{
  "encoder_arch": "vit",
  "model": "masked image model",
  "dataset": "drawn small creatures on textured ground",
  "train_examples": 203450,
  "image_size": 64,
  "crop_scale_min": 0.8,
  "horizontal_flip": false,
  "translate": 0.06,
  "rotation_deg": 10,
  "method": "mae",
  "mask_ratio": 0.75,
  "loss": "mse",
  "encoder_norm": "layernorm",
  "encoder_norm_position": "pre",
  "encoder_activation": "swiglu",
  "encoder_mlp_ratio": 2.67,
  "encoder_head_dim": 64,
  "encoder_fused_qkv": false,
  "encoder_bias": "all",
  "encoder_qk_norm": true,
  "encoder_parallel_block": false,
  "encoder_inner_norm": false,
  "encoder_patch_size": [8, 8],
  "encoder_layers": 14,
  "encoder_width": 160,
  "encoder_positions": "learned",
  "encoder_register_tokens": 4,
  "decoder_width": 192,
  "norm_pix_loss": false,
  "decoder_layers": 2,
  "init": "small_normal",
  "residual_init": "none",
  "optimizer": "adamw",
  "learning_rate": 0.0021,
  "beta1": 0.9,
  "beta2": 0.95,
  "eps": 1e-06,
  "max_grad_norm": 0.5,
  "max_steps": 23800,
  "batch_size": 64,
  "epochs": 7.5,
  "lr_schedule": "cosine",
  "final_lr_fraction": 0.05,
  "warmup_steps": 710,
  "weight_decay": 0.06
}
Rows from block 12 of the encoder of a small masked image model, named by matrix and row number. Rows with one number belong to one neuron. Each number is 50 + 15 x the weight over its row's rms, rounded and kept within 0 to 99. All counts start at 0.
Before each neuron's rows are labels from the 100 images, of 14976, where the neuron reaches its largest size: "strongest on" is what is common among them. Only what is clearly more common there than usual is listed. The data: drawn small creatures on textured ground. In brackets: how many of the 100.
# gate: MLP gate (encoder.blocks.12.mlp.gate.weight, 416x160), inputs 0-53
# fc1: MLP up (encoder.blocks.12.mlp.fc1.weight, 416x160), inputs 0-53
# fc2: MLP down (encoder.blocks.12.mlp.fc2.weight, 160x416, transposed), outputs 0-53

strongest on: dragonfly (99); large (52)
gate.392:61 33 44 40 73 47 66 49 45 29 42 53 36 47 44 55 29 48 35 33 43 44 19 65 44 59 27 48 42 54 26 53 49 27 40 35 52 58 58 61 29 41 54 52 60 99 66 58 52 40 35 54 47 43
fc1.392:74 75 46 12 34 65 48 49 67 40 56 46 48 26 50 25 56 40 38 40 40 49 55 29 87 32 49 53 23 60 71 31 47 63 46 65 57 57 59 67 62 34 39 62 49 68 69 50 59 31 82 42 47 37
fc2.392:51 74 46 53 62 58 42 52 58 78 96 53 50 44 66 65 74 61 33 50 34 50 37 56 56 36 70 77 25 52 56 56 39 63 35 48 61 52 53 34 77 59 81 61 39 45 40 64 57 31 41 58 44 49

strongest on: turtle (56)
gate.144:64 80 44 56 14 37 51 57 62 52 49 40 41 52 64 43 61 41 61 53 50 94 66 31 62 42 42 49 35 22 46 32 51 53 49 64 34 78 54 66 38 25 45 46 49 52 39 65 47 51 43 65 61 27
fc1.144:24 43 69 49 58 35 51 68 25 61 48 77 72 49 41 59 38 63 26 35 65 23 37 22 38 45 53 57 46 59 65 64 56 31 47 42 46 26 32 57 67 79 58 56 54 50 37 51 76 57 38 44 41 67
fc2.144:51 48 54 72 13 35 53 40 39 42 50 40 51 56 65 54 29 39 45 22 61 88 60 38 40 50 30 27 66 51 49 34 41 46 41 34 31 71 46 58 23 17 64 54 56 56 63 67 42 30 53 53 57 47

strongest on: large (73); beetle (72)
gate.94:42 56 41 43 61 45 68 50 24 59 45 78 74 26 49 44 28 41 31 44 29 70 56 48 45 62 72 50 43 53 45 43 43 62 50 63 69 49 82 50 64 67 57 40 49 46 39 66 70 49 55 52 41 29
fc1.94:60 44 53 18 59 38 36 50 71 14 51 49 42 48 35 61 44 66 36 71 36 56 44 38 26 58 40 60 47 41 50 46 63 45 56 42 27 38 85 38 39 66 57 59 27 43 84 51 68 49 48 53 54 40
fc2.94:39 77 58 65 53 62 36 60 61 42 41 54 66 71 49 73 46 57 48 72 51 62 21 31 27 29 48 65 16 37 48 31 38 43 39 29 35 60 40 48 59 23 56 50 56 89 54 53 34 41 44 58 50 49

strongest on: snake (41); yellow (25)
gate.135:45 53 83 60 10 54 45 67 70 47 47 29 55 58 31 64 27 64 34 34 46 54 51 41 80 55 49 43 36 52 25 45 25 58 31 45 30 47 35 61 47 34 54 48 49 56 46 58 54 32 35 67 45 54
fc1.135:33 33 50 89 44 23 52 67 59 52 57 38 76 62 65 71 53 31 36 62 60 52 62 56 63 34 63 36 74 32 71 59 20 68 86 30 30 34 33 48 56 73 35 51 59 48 46 38 45 59 75 29 46 59
fc2.135:52 41 69 86 49 16 36 52 60 42 58 38 59 52 65 56 68 29 38 46 60 74 54 39 43 35 58 68 55 37 44 56 40 55 47 45 38 73 42 50 43 31 38 64 58 43 57 50 38 43 72 43 63 60

strongest on: white (30)
gate.373:49 54 60 54 39 22 64 36 63 59 61 60 35 48 46 41 49 45 45 18 56 66 65 44 48 34 73 38 59 23 53 24 58 45 38 27 44 62 41 73 42 52 60 65 38 37 42 82 59 54 66 64 61 39
fc1.373:56 73 59 73 37 40 65 47 42 60 59 55 62 74 42 73 56 57 16 45 64 40 45 61 63 44 42 35 28 61 39 52 38 38 29 12 30 50 51 63 44 61 25 54 70 49 47 41 44 49 30 78 48 40
fc2.373:54 52 69 43 34 47 46 62 79 45 48 46 31 36 77 46 46 52 41 70 50 63 35 34 39 48 59 59 68 42 41 58 46 74 87 45 51 52 65 60 53 44 55 55 71 45 57 60 33 44 42 29 69 41

strongest on: snake (36)
gate.178:24 82 37 74 53 61 73 47 65 68 54 15 69 54 64 56 54 49 29 40 49 37 59 57 71 36 26 56 74 54 38 72 47 64 57 55 31 51 44 42 62 76 56 58 69 49 29 45 64 56 60 52 43 40
fc1.178:49 19 45 38 67 46 63 60 15 36 50 47 52 59 30 42 38 36 36 66 52 52 44 51 38 44 43 66 58 63 55 42 56 47 76 33 65 58 46 56 51 59 52 27 50 45 65 65 32 81 38 68 62 43
fc2.178:29 54 45 43 69 74 35 64 29 36 17 52 66 75 49 80 29 64 53 70 30 59 37 56 50 57 32 59 44 54 50 57 50 41 46 47 24 36 37 58 53 73 64 34 65 61 62 62 52 49 24 37 56 51

strongest on: caterpillar (50); butterfly (42)
gate.19:53 62 81 44 54 56 48 41 67 70 61 70 54 63 35 55 76 52 52 70 32 15 49 88 77 61 62 56 51 81 39 64 51 32 35 11 51 47 55 55 51 70 18 56 49 57 43 43 71 41 30 13 70 49
fc1.19:38 83 52 14 63 58 66 42 66 55 57 66 36 70 54 63 43 56 52 47 77 54 34 61 66 42 47 29 53 41 64 51 73 41 55 57 43 61 66 50 67 35 38 47 63 42 37 42 65 65 30 33 47 43
fc2.19:53 51 42 54 54 38 60 50 38 51 55 63 83 27 40 57 21 67 45 41 41 08 54 70 70 35 29 36 73 54 58 45 35 41 56 83 44 64 40 59 71 37 68 50 54 31 53 35 56 34 79 43 44 41

strongest on: turtle (44); black (29); dragonfly (27)
gate.35:54 76 73 55 59 62 60 43 63 53 55 39 56 68 53 47 50 34 33 70 40 48 40 66 55 52 44 54 47 38 61 40 52 55 42 34 34 47 55 58 45 48 85 36 59 42 43 60 61 64 73 95 52 52
fc1.35:44 53 58 48 79 60 65 66 30 18 44 71 65 57 25 45 38 41 72 46 35 66 19 30 48 56 59 52 21 56 74 36 47 67 44 75 23 57 25 31 58 73 61 37 51 66 73 45 54 51 43 90 41 43
fc2.35:42 48 56 54 30 69 64 27 80 44 43 47 64 59 72 65 40 42 75 54 65 65 68 65 47 49 42 65 63 37 64 42 28 49 31 45 25 44 49 53 48 52 55 57 54 64 70 67 48 55 46 22 34 53

strongest on: crab (29)
gate.375:52 76 51 34 79 61 47 47 58 41 60 54 50 22 46 39 53 65 57 56 62 68 31 16 17 76 49 35 65 48 66 51 57 41 34 32 36 58 62 40 42 32 66 62 74 48 62 18 38 53 64 69 57 29
fc1.375:43 68 72 73 44 54 46 67 40 60 44 48 33 47 51 64 61 66 45 56 60 52 57 32 23 68 58 53 70 66 72 54 62 43 33 28 37 57 60 24 35 57 42 71 71 35 49 34 37 62 55 80 61 55
fc2.375:63 50 69 75 23 63 38 67 71 48 46 52 25 60 32 65 40 14 69 54 47 54 75 34 64 60 64 42 72 35 33 25 95 50 56 53 33 56 53 37 44 63 34 41 49 64 46 34 69 52 39 42 57 36

strongest on: crab (99); red (31)
gate.292:70 41 76 47 31 67 34 79 46 58 36 61 34 41 40 34 34 56 59 48 35 80 29 47 54 57 69 62 61 37 40 17 69 62 55 53 68 37 43 62 50 40 25 37 30 41 48 46 43 45 35 47 45 37
fc1.292:29 02 35 49 34 35 69 43 56 33 37 57 56 51 46 48 17 73 65 58 73 47 53 68 66 65 32 60 53 30 46 42 43 61 75 68 69 51 58 68 47 43 34 39 51 89 73 40 54 67 48 53 58 43
fc2.292:70 33 16 64 40 50 40 58 45 56 40 49 40 35 47 37 47 66 46 87 39 32 80 61 55 52 42 80 35 38 33 33 54 41 65 53 16 58 63 73 43 30 29 31 65 57 46 44 37 55 34 75 53 31

strongest on: large (64); starfish (39); red (31); creature: butterfly (29)
gate.62:42 45 25 67 39 35 36 66 65 39 38 69 43 64 46 45 40 53 42 66 58 31 55 55 85 77 27 42 56 26 37 74 57 63 58 83 48 51 57 64 41 47 79 28 47 65 53 65 41 42 43 50 44 50
fc1.62:68 80 49 69 10 62 48 55 68 63 51 68 55 48 47 52 46 32 57 42 73 62 74 34 48 25 48 57 40 61 66 59 50 77 54 33 73 44 56 48 34 39 23 52 48 23 52 06 51 56 46 51 40 68
fc2.62:63 72 47 49 45 86 50 34 40 51 51 72 54 35 36 63 42 39 25 70 29 44 61 38 50 49 53 48 55 33 44 38 27 51 46 44 45 44 43 42 32 69 46 35 45 38 50 40 39 53 37 43 29 64

strongest on: turtle (99); plain (37)
gate.3:53 79 54 72 36 56 80 40 63 51 54 35 75 47 62 51 54 32 41 57 22 44 40 63 46 31 58 68 63 15 42 56 30 44 61 38 53 43 62 54 76 41 58 62 49 41 49 36 47 66 81 55 49 64
fc1.3:50 67 53 64 32 52 62 42 45 78 56 24 71 79 56 79 70 29 53 72 31 53 67 63 67 53 51 74 43 23 47 47 39 21 54 58 35 51 39 60 40 45 55 46 60 17 25 60 51 64 60 62 51 68
fc2.3:32 75 61 57 61 65 41 66 36 45 37 59 72 62 56 31 51 37 28 55 66 53 52 26 62 45 56 30 64 47 49 33 59 30 73 54 39 39 36 62 65 79 40 58 52 72 48 30 52 59 46 57 60 25

strongest on: snake (39)
gate.163:61 33 43 58 26 60 43 51 46 02 47 39 31 52 40 55 31 81 52 55 50 46 70 60 59 32 44 57 33 41 69 64 59 54 71 21 61 29 84 36 61 55 42 59 51 45 99 56 56 77 26 31 44 50
fc1.163:61 60 47 37 42 54 51 41 46 39 43 47 49 44 54 72 66 45 43 47 22 19 50 28 27 58 33 53 52 44 44 51 33 09 38 47 36 56 54 66 31 44 74 57 54 74 73 48 46 54 82 85 50 50
fc2.163:36 31 39 45 44 55 55 49 31 89 81 53 39 60 38 46 59 72 25 40 48 43 54 56 65 47 52 59 60 72 40 48 42 73 65 72 75 48 39 67 36 86 52 41 43 59 20 82 46 65 30 58 71 50

strongest on: large (55); starfish (49)
gate.74:60 46 51 39 41 50 70 57 48 25 55 85 23 48 58 23 37 35 55 54 69 58 63 39 58 45 26 55 62 30 44 19 72 66 73 46 65 46 59 55 36 33 49 22 57 52 71 46 28 59 47 36 40 32
fc1.74:28 70 37 33 26 25 52 50 50 55 49 74 54 47 47 74 61 55 48 53 76 49 52 50 63 34 34 20 70 82 70 50 43 45 39 60 46 55 22 55 37 56 47 48 56 55 45 06 59 60 47 68 69 10
fc2.74:65 53 51 42 33 99 55 58 57 54 39 66 63 45 48 34 47 55 70 60 42 42 68 48 47 42 49 58 65 59 30 14 58 37 54 40 55 44 64 50 21 38 53 53 39 53 48 37 56 59 48 53 57 49

strongest on: crab (53)
gate.143:36 36 58 61 63 31 34 37 87 44 47 49 56 48 39 58 57 31 50 77 68 49 50 70 21 64 59 72 40 29 48 35 65 68 72 53 47 46 55 66 55 74 24 45 31 52 59 46 56 64 46 69 52 49
fc1.143:36 18 25 56 41 46 43 39 58 43 48 37 40 20 55 58 50 66 44 72 37 68 59 61 45 57 72 50 32 10 56 62 79 65 47 45 53 38 40 59 55 93 45 34 46 60 62 66 46 58 22 61 42 56
fc2.143:57 58 52 57 69 67 47 79 49 57 72 60 67 36 52 33 34 41 23 53 51 61 47 39 52 53 57 42 42 36 49 19 39 53 47 52 78 50 22 50 84 69 57 60 55 88 35 54 43 42 50 49 34 30

strongest on: crab (55); yellow (52); orange (44)
gate.287:49 41 73 53 66 48 36 67 36 61 34 52 44 36 78 19 52 34 58 29 43 88 46 47 51 67 56 85 66 50 52 33 56 41 45 52 37 50 70 57 37 54 31 60 36 69 32 30 66 57 65 63 50 23
fc1.287:47 35 38 55 51 50 50 42 58 48 50 27 77 55 48 70 37 50 47 55 48 13 42 34 34 25 45 66 31 40 77 76 25 70 62 64 57 41 44 45 71 54 55 37 31 37 57 41 54 50 60 42 29 70
fc2.287:63 37 57 41 50 39 49 45 33 58 31 42 42 58 56 55 14 47 64 34 48 67 52 61 54 23 26 44 42 43 41 52 44 65 52 17 56 53 77 48 50 08 44 50 68 57 44 20 36 54 48 36 44 30

strongest on: butterfly (47); white (35)
gate.25:63 62 41 24 62 36 44 52 29 44 36 65 40 37 48 49 45 72 14 51 45 40 67 39 57 55 18 54 53 57 22 28 73 39 41 47 51 55 67 33 31 41 78 40 48 44 56 73 58 39 47 44 44 37
fc1.25:42 67 61 82 72 51 24 23 46 31 50 51 51 50 46 65 62 56 40 50 44 62 44 56 33 38 52 48 24 42 61 75 37 52 41 24 57 57 49 40 80 55 66 57 22 54 63 34 41 73 55 79 50 63
fc2.25:39 58 31 41 48 26 45 74 60 45 71 41 62 38 74 54 61 44 43 56 79 50 63 64 37 66 41 53 31 22 48 67 48 54 53 39 58 57 62 86 51 42 30 29 41 53 58 80 39 69 36 66 46 45

strongest on: dragonfly (50); snake (45); black (26)
gate.261:54 60 30 53 72 65 38 47 38 55 46 20 61 90 73 71 64 63 58 51 52 82 48 64 48 44 16 27 52 57 49 60 43 49 64 26 21 62 40 50 58 39 36 60 74 30 44 55 22 35 27 56 59 38
fc1.261:50 47 43 58 19 76 45 69 51 49 52 29 46 47 25 47 47 83 62 43 70 59 54 55 44 55 53 59 27 34 50 43 90 31 57 55 38 41 88 49 37 55 60 64 41 59 61 68 70 57 47 48 63 48
fc2.261:56 17 54 72 36 59 58 21 43 43 34 45 43 53 35 16 53 62 41 43 33 08 63 33 46 43 59 57 62 53 52 66 41 42 39 75 46 43 28 37 45 64 42 44 36 22 55 39 52 55 65 60 41 66

strongest on: caterpillar (68)
gate.90:43 50 50 43 46 56 62 80 28 59 43 43 51 43 50 29 73 38 75 42 56 39 27 14 37 45 61 75 39 45 85 62 76 54 30 38 31 49 43 37 49 49 71 54 55 43 61 66 37 52 76 68 63 74
fc1.90:32 54 44 26 39 34 49 70 49 45 58 54 40 63 62 37 41 55 45 58 58 32 40 59 71 70 63 49 39 42 37 30 61 71 53 70 61 51 74 49 40 70 74 48 63 41 27 62 33 46 64 79 58 40
fc2.90:59 59 55 53 36 59 44 35 45 30 45 45 66 80 49 84 36 37 46 36 48 52 53 29 47 37 62 39 58 37 50 68 49 53 42 36 40 39 54 32 70 52 46 69 62 51 79 26 56 53 42 58 37 46

strongest on: dragonfly (51); red (41)
gate.214:40 33 36 38 49 53 74 48 59 25 40 55 48 29 56 51 43 63 48 75 29 67 52 48 30 59 46 62 43 46 25 76 52 59 59 39 57 48 65 59 47 60 36 24 60 38 75 59 41 67 23 39 35 28
fc1.214:27 29 57 71 58 46 67 63 57 48 46 32 40 58 32 23 60 73 47 59 69 22 59 65 65 55 53 57 60 59 28 78 61 44 47 74 63 52 31 65 51 85 06 53 54 53 43 63 37 64 28 39 51 37
fc2.214:32 55 54 46 69 17 59 70 45 54 26 55 32 77 52 65 44 51 34 40 68 38 71 10 48 38 48 30 57 29 40 60 54 48 39 59 59 29 38 49 70 60 60 57 73 61 42 33 71 50 35 30 28 41

strongest on: butterfly (87); yellow (35); white (32)
gate.302:50 32 29 24 39 59 40 28 36 41 58 50 59 04 65 55 56 46 49 45 47 42 77 45 38 50 30 44 40 63 77 65 67 29 51 19 61 71 81 44 39 38 55 55 49 69 63 06 53 61 62 62 46 32
fc1.302:59 75 61 77 69 49 39 51 61 74 51 28 25 66 32 48 50 73 61 53 48 70 32 55 35 51 83 53 81 51 41 55 56 75 26 54 32 47 40 25 46 44 67 66 34 30 30 81 53 49 60 41 46 65
fc2.302:47 52 53 59 42 24 40 90 69 41 50 50 23 74 50 54 76 37 57 58 60 31 55 46 64 55 71 59 57 39 17 38 44 51 40 61 41 71 31 60 39 64 38 44 39 74 65 73 55 48 51 36 57 49

strongest on: turtle (71); black (37)
gate.229:56 32 56 54 35 60 48 25 49 61 52 62 46 39 47 70 46 27 53 33 49 48 40 19 20 58 62 45 40 40 70 68 58 50 53 46 55 51 70 42 59 49 51 63 49 38 27 23 77 48 44 43 44 62
fc1.229:32 56 62 57 52 26 32 77 31 56 49 54 61 44 71 62 63 31 81 48 34 58 34 64 50 51 42 81 39 44 50 43 23 59 42 53 36 51 23 52 40 37 62 36 34 63 53 53 37 38 66 43 49 67
fc2.229:68 42 39 41 48 33 62 41 56 67 40 67 40 60 44 22 23 46 27 43 69 45 68 55 81 32 32 58 44 48 53 27 34 42 35 63 71 37 59 28 67 74 59 55 44 59 41 40 72 47 41 34 50 40

strongest on: caterpillar (83); purple (31)
gate.237:53 28 45 48 20 59 63 20 61 33 58 41 29 41 28 36 53 76 69 71 45 30 60 57 44 56 70 47 17 53 24 44 53 23 50 72 50 48 54 46 53 72 47 68 49 74 62 45 50 46 60 53 60 66
fc1.237:55 44 46 76 66 45 59 75 51 72 55 37 69 60 67 36 41 12 51 42 71 55 44 59 73 29 46 41 47 53 57 50 34 46 49 36 55 52 56 62 64 63 56 50 73 32 14 53 53 56 55 54 35 52
fc2.237:56 67 43 65 35 57 32 52 39 17 34 60 47 39 50 49 99 33 46 61 53 39 80 57 66 26 39 59 77 50 49 38 49 35 70 48 22 62 54 27 43 39 28 41 43 35 74 43 47 48 52 35 45 62

strongest on: butterfly (100)
gate.81:51 41 69 45 71 50 54 61 35 27 46 53 52 42 57 58 73 39 61 49 48 52 41 47 57 48 46 42 46 52 46 62 25 19 12 43 64 78 23 70 48 32 58 18 62 26 68 55 18 48 49 42 32 57
fc1.81:59 46 29 73 68 23 48 22 51 44 47 51 34 53 50 57 34 52 44 57 57 26 66 49 26 35 35 47 62 41 30 72 71 38 67 27 50 56 65 62 30 54 42 49 45 40 46 57 71 72 35 67 43 53
fc2.81:44 63 37 78 36 42 48 51 41 56 54 50 45 71 49 17 64 46 37 30 56 57 99 33 67 39 49 49 39 30 52 34 51 20 34 58 32 59 37 68 51 56 35 56 46 47 46 50 49 53 36 81 38 33

strongest on: dragonfly (85)
gate.50:28 47 64 36 41 53 54 82 60 62 54 32 59 76 55 74 63 83 44 40 64 84 40 64 68 55 41 50 54 45 46 19 48 28 53 67 47 16 28 43 51 48 37 88 42 53 45 51 47 29 45 46 55 61
fc1.50:57 66 53 43 14 43 35 60 26 43 49 44 40 45 52 46 87 69 32 60 39 43 48 44 74 44 48 75 45 69 56 37 29 41 39 69 44 71 49 31 37 48 44 40 76 31 61 39 50 37 58 33 58 55
fc2.50:32 61 57 49 38 82 41 48 58 48 52 73 58 64 59 90 50 47 71 54 50 77 33 60 49 45 52 60 45 63 70 49 53 46 32 28 48 44 44 37 47 36 52 66 44 74 51 51 61 49 57 44 58 64

strongest on: caterpillar (99); red (28)
gate.259:46 31 46 69 24 46 17 56 73 73 63 24 33 49 62 55 75 38 65 65 48 51 73 73 60 42 54 51 40 51 53 32 62 56 59 59 62 49 84 23 59 40 53 47 47 39 36 73 65 17 63 41 48 64
fc1.259:45 78 65 26 75 63 80 40 34 51 52 87 53 41 42 28 48 64 12 45 79 26 12 48 45 66 55 27 61 65 56 49 38 61 55 43 52 50 40 62 60 50 59 58 41 54 43 25 37 54 47 68 29 31
fc2.259:41 63 03 61 53 49 45 43 34 50 62 44 59 46 27 60 58 62 62 49 26 47 64 75 65 58 44 40 40 55 56 36 51 32 36 53 53 59 39 37 40 51 61 59 50 44 48 28 65 45 51 69 54 44

strongest on: snake (58); black (25)
gate.70:40 24 26 75 51 59 30 69 68 45 58 00 59 63 30 78 49 49 59 65 38 37 38 47 34 51 62 60 41 43 37 88 57 50 58 21 51 44 59 39 57 56 62 59 67 54 70 28 61 40 36 50 55 46
fc1.70:52 30 32 92 29 62 08 38 62 59 49 42 65 71 55 71 51 21 58 66 58 32 40 68 49 40 61 48 63 68 47 56 74 24 55 32 56 73 64 61 64 44 50 32 54 41 49 38 56 28 54 13 55 56
fc2.70:47 20 79 61 47 49 47 51 59 44 56 39 54 23 62 29 65 54 52 49 52 81 64 34 22 57 53 45 63 51 59 29 39 58 55 48 60 38 48 67 36 69 53 67 35 29 49 42 35 55 65 50 58 42

strongest on: turtle (37); black (30); crab (30)
gate.222:58 41 49 42 12 65 46 39 62 55 45 62 49 57 30 16 49 44 62 51 54 45 51 75 57 78 41 67 47 57 32 54 55 33 52 54 56 69 76 45 35 65 59 51 58 23 53 69 66 56 75 38 62 62
fc1.222:63 77 61 30 52 51 47 60 36 56 56 68 88 19 36 49 33 44 50 47 53 47 34 44 37 59 39 60 41 44 50 62 43 32 49 43 50 46 38 64 79 43 25 52 55 60 45 33 61 57 63 57 45 37
fc2.222:27 85 48 39 41 64 58 40 51 52 64 43 37 51 38 78 51 50 55 76 34 40 23 73 46 71 60 50 45 63 48 57 51 45 29 60 08 28 36 34 35 54 40 38 47 84 39 60 58 34 40 63 54 60

strongest on: large (57); starfish (33); orange (29)
gate.169:39 62 55 49 59 35 59 37 46 41 44 45 46 64 83 56 52 31 44 43 54 64 28 57 63 49 47 59 81 56 29 49 30 60 46 75 34 60 35 55 38 44 43 64 52 66 45 44 28 58 70 26 62 51
fc1.169:44 62 48 60 27 48 65 39 76 61 56 66 46 61 53 63 66 64 50 31 58 46 55 61 50 73 54 71 56 42 26 65 30 25 47 94 48 58 26 56 61 58 58 63 54 53 45 43 87 32 72 34 61 65
fc2.169:79 70 46 66 41 53 63 35 49 56 49 62 63 49 45 29 58 59 45 41 39 36 65 43 49 40 63 71 39 37 30 49 32 30 32 67 40 40 51 53 48 37 54 61 56 35 43 30 43 44 62 44 30 44

strongest on: grey (25)
gate.324:62 47 59 26 35 46 36 58 50 65 48 53 46 59 58 51 74 38 30 47 69 59 28 42 58 70 66 51 48 52 19 38 39 33 61 66 41 56 48 62 25 84 23 53 55 38 40 34 55 19 33 30 62 46
fc1.324:62 78 41 61 32 28 52 34 36 52 56 43 50 39 33 49 23 52 24 55 57 45 70 46 58 69 65 31 21 42 30 34 50 52 36 69 45 51 35 28 66 68 45 50 51 57 51 65 27 51 43 60 59 41
fc2.324:73 50 70 49 56 45 40 28 39 52 57 55 54 32 32 33 29 63 54 62 16 64 65 62 28 39 49 51 52 47 16 20 35 67 34 17 72 58 65 55 45 08 69 38 69 53 54 59 25 60 43 68 41 49

strongest on: dragonfly (37)
gate.97:32 64 41 59 62 34 73 34 47 56 47 23 70 52 55 53 64 35 48 58 31 20 53 46 52 43 41 68 56 30 39 49 56 72 48 69 36 50 54 52 45 60 65 44 61 51 33 64 34 62 42 49 53 60
fc1.97:46 86 49 41 71 45 47 48 53 58 59 21 56 62 55 75 50 54 62 40 60 56 64 53 20 42 53 36 53 39 45 30 44 66 80 76 45 40 73 43 38 84 65 68 48 52 33 52 36 67 40 70 44 57
fc2.97:47 53 58 40 65 68 41 50 34 58 50 36 57 59 46 43 28 58 64 33 49 86 33 50 36 82 61 49 57 54 22 34 51 47 33 50 39 37 32 48 51 65 42 59 64 70 37 71 61 31 58 49 55 42

strongest on: dragonfly (85); red (27)
gate.0:42 40 56 27 51 38 69 56 35 55 55 36 56 48 33 27 49 29 51 46 49 55 57 32 56 49 69 44 55 48 58 56 35 50 42 51 66 64 27 53 54 68 63 35 56 32 40 37 42 70 74 51 40 54
fc1.0:38 59 59 65 81 68 36 51 62 43 43 26 57 65 39 29 64 29 49 28 65 66 31 52 66 72 67 29 54 33 54 73 71 43 48 27 37 38 32 44 61 86 55 48 16 46 50 70 60 63 43 60 34 59
fc2.0:44 54 36 45 84 42 43 69 54 65 47 53 56 56 59 82 39 71 48 83 53 67 25 40 44 56 38 66 38 58 22 40 48 79 62 40 31 61 54 61 50 37 53 56 70 69 30 64 46 48 33 42 60 28

strongest on: turtle (81); large (54); blue (25)
gate.58:69 33 35 84 32 68 52 30 38 44 50 42 42 49 79 31 43 36 47 68 63 65 79 66 50 45 51 58 48 60 42 30 64 29 74 65 37 75 54 52 26 23 33 49 58 45 45 55 53 54 63 74 65 33
fc1.58:47 62 64 25 80 53 32 26 60 54 42 41 82 79 37 57 65 54 55 62 49 53 21 64 45 52 56 40 51 56 35 33 50 61 49 40 60 28 32 44 60 60 28 58 36 36 46 49 48 63 35 45 59 74
fc2.58:42 48 39 57 56 36 56 52 56 59 83 54 35 48 43 34 57 43 60 59 11 41 58 93 63 80 67 50 16 29 57 83 42 40 29 50 55 75 58 54 50 40 50 28 31 73 36 64 51 55 55 59 48 70

strongest on: grey (38); spider (37); jellyfish (36)
gate.266:31 51 50 45 61 35 71 67 29 50 31 81 78 62 36 65 61 43 44 37 29 18 33 43 60 39 27 79 53 47 51 58 34 49 45 19 38 39 39 46 57 52 43 36 44 61 35 15 73 67 45 49 43 48
fc1.266:63 35 59 48 68 50 45 43 30 80 53 35 37 39 49 27 39 65 50 36 33 48 63 52 51 48 46 57 54 66 39 35 71 47 45 59 40 37 42 47 29 58 53 35 51 23 25 52 58 43 37 28 48 51
fc2.266:61 46 35 65 55 40 78 46 43 47 45 36 40 44 37 38 40 69 27 74 39 40 47 40 29 36 61 63 58 71 17 24 31 57 32 49 58 42 39 32 25 52 43 56 38 56 52 32 63 64 19 55 26 25

strongest on: white (46); jellyfish (45); dotted (36)
gate.239:45 18 56 48 67 65 36 40 64 64 64 24 36 53 73 66 47 62 53 57 50 34 58 66 58 36 38 73 40 53 85 30 52 60 21 53 61 46 45 26 54 48 29 62 41 42 41 70 42 48 54 35 36 36
fc1.239:58 50 61 65 57 63 70 50 13 61 50 46 56 91 80 71 40 32 38 54 48 43 74 36 58 40 36 71 57 47 51 63 17 51 61 21 26 43 56 50 61 52 48 57 67 46 41 32 48 62 56 74 69 39
fc2.239:35 38 19 32 60 52 50 67 54 37 42 33 39 37 59 38 54 66 62 56 81 25 46 99 69 35 35 78 61 74 75 63 65 60 48 45 65 49 68 48 50 47 48 36 32 38 62 69 54 39 48 35 62 41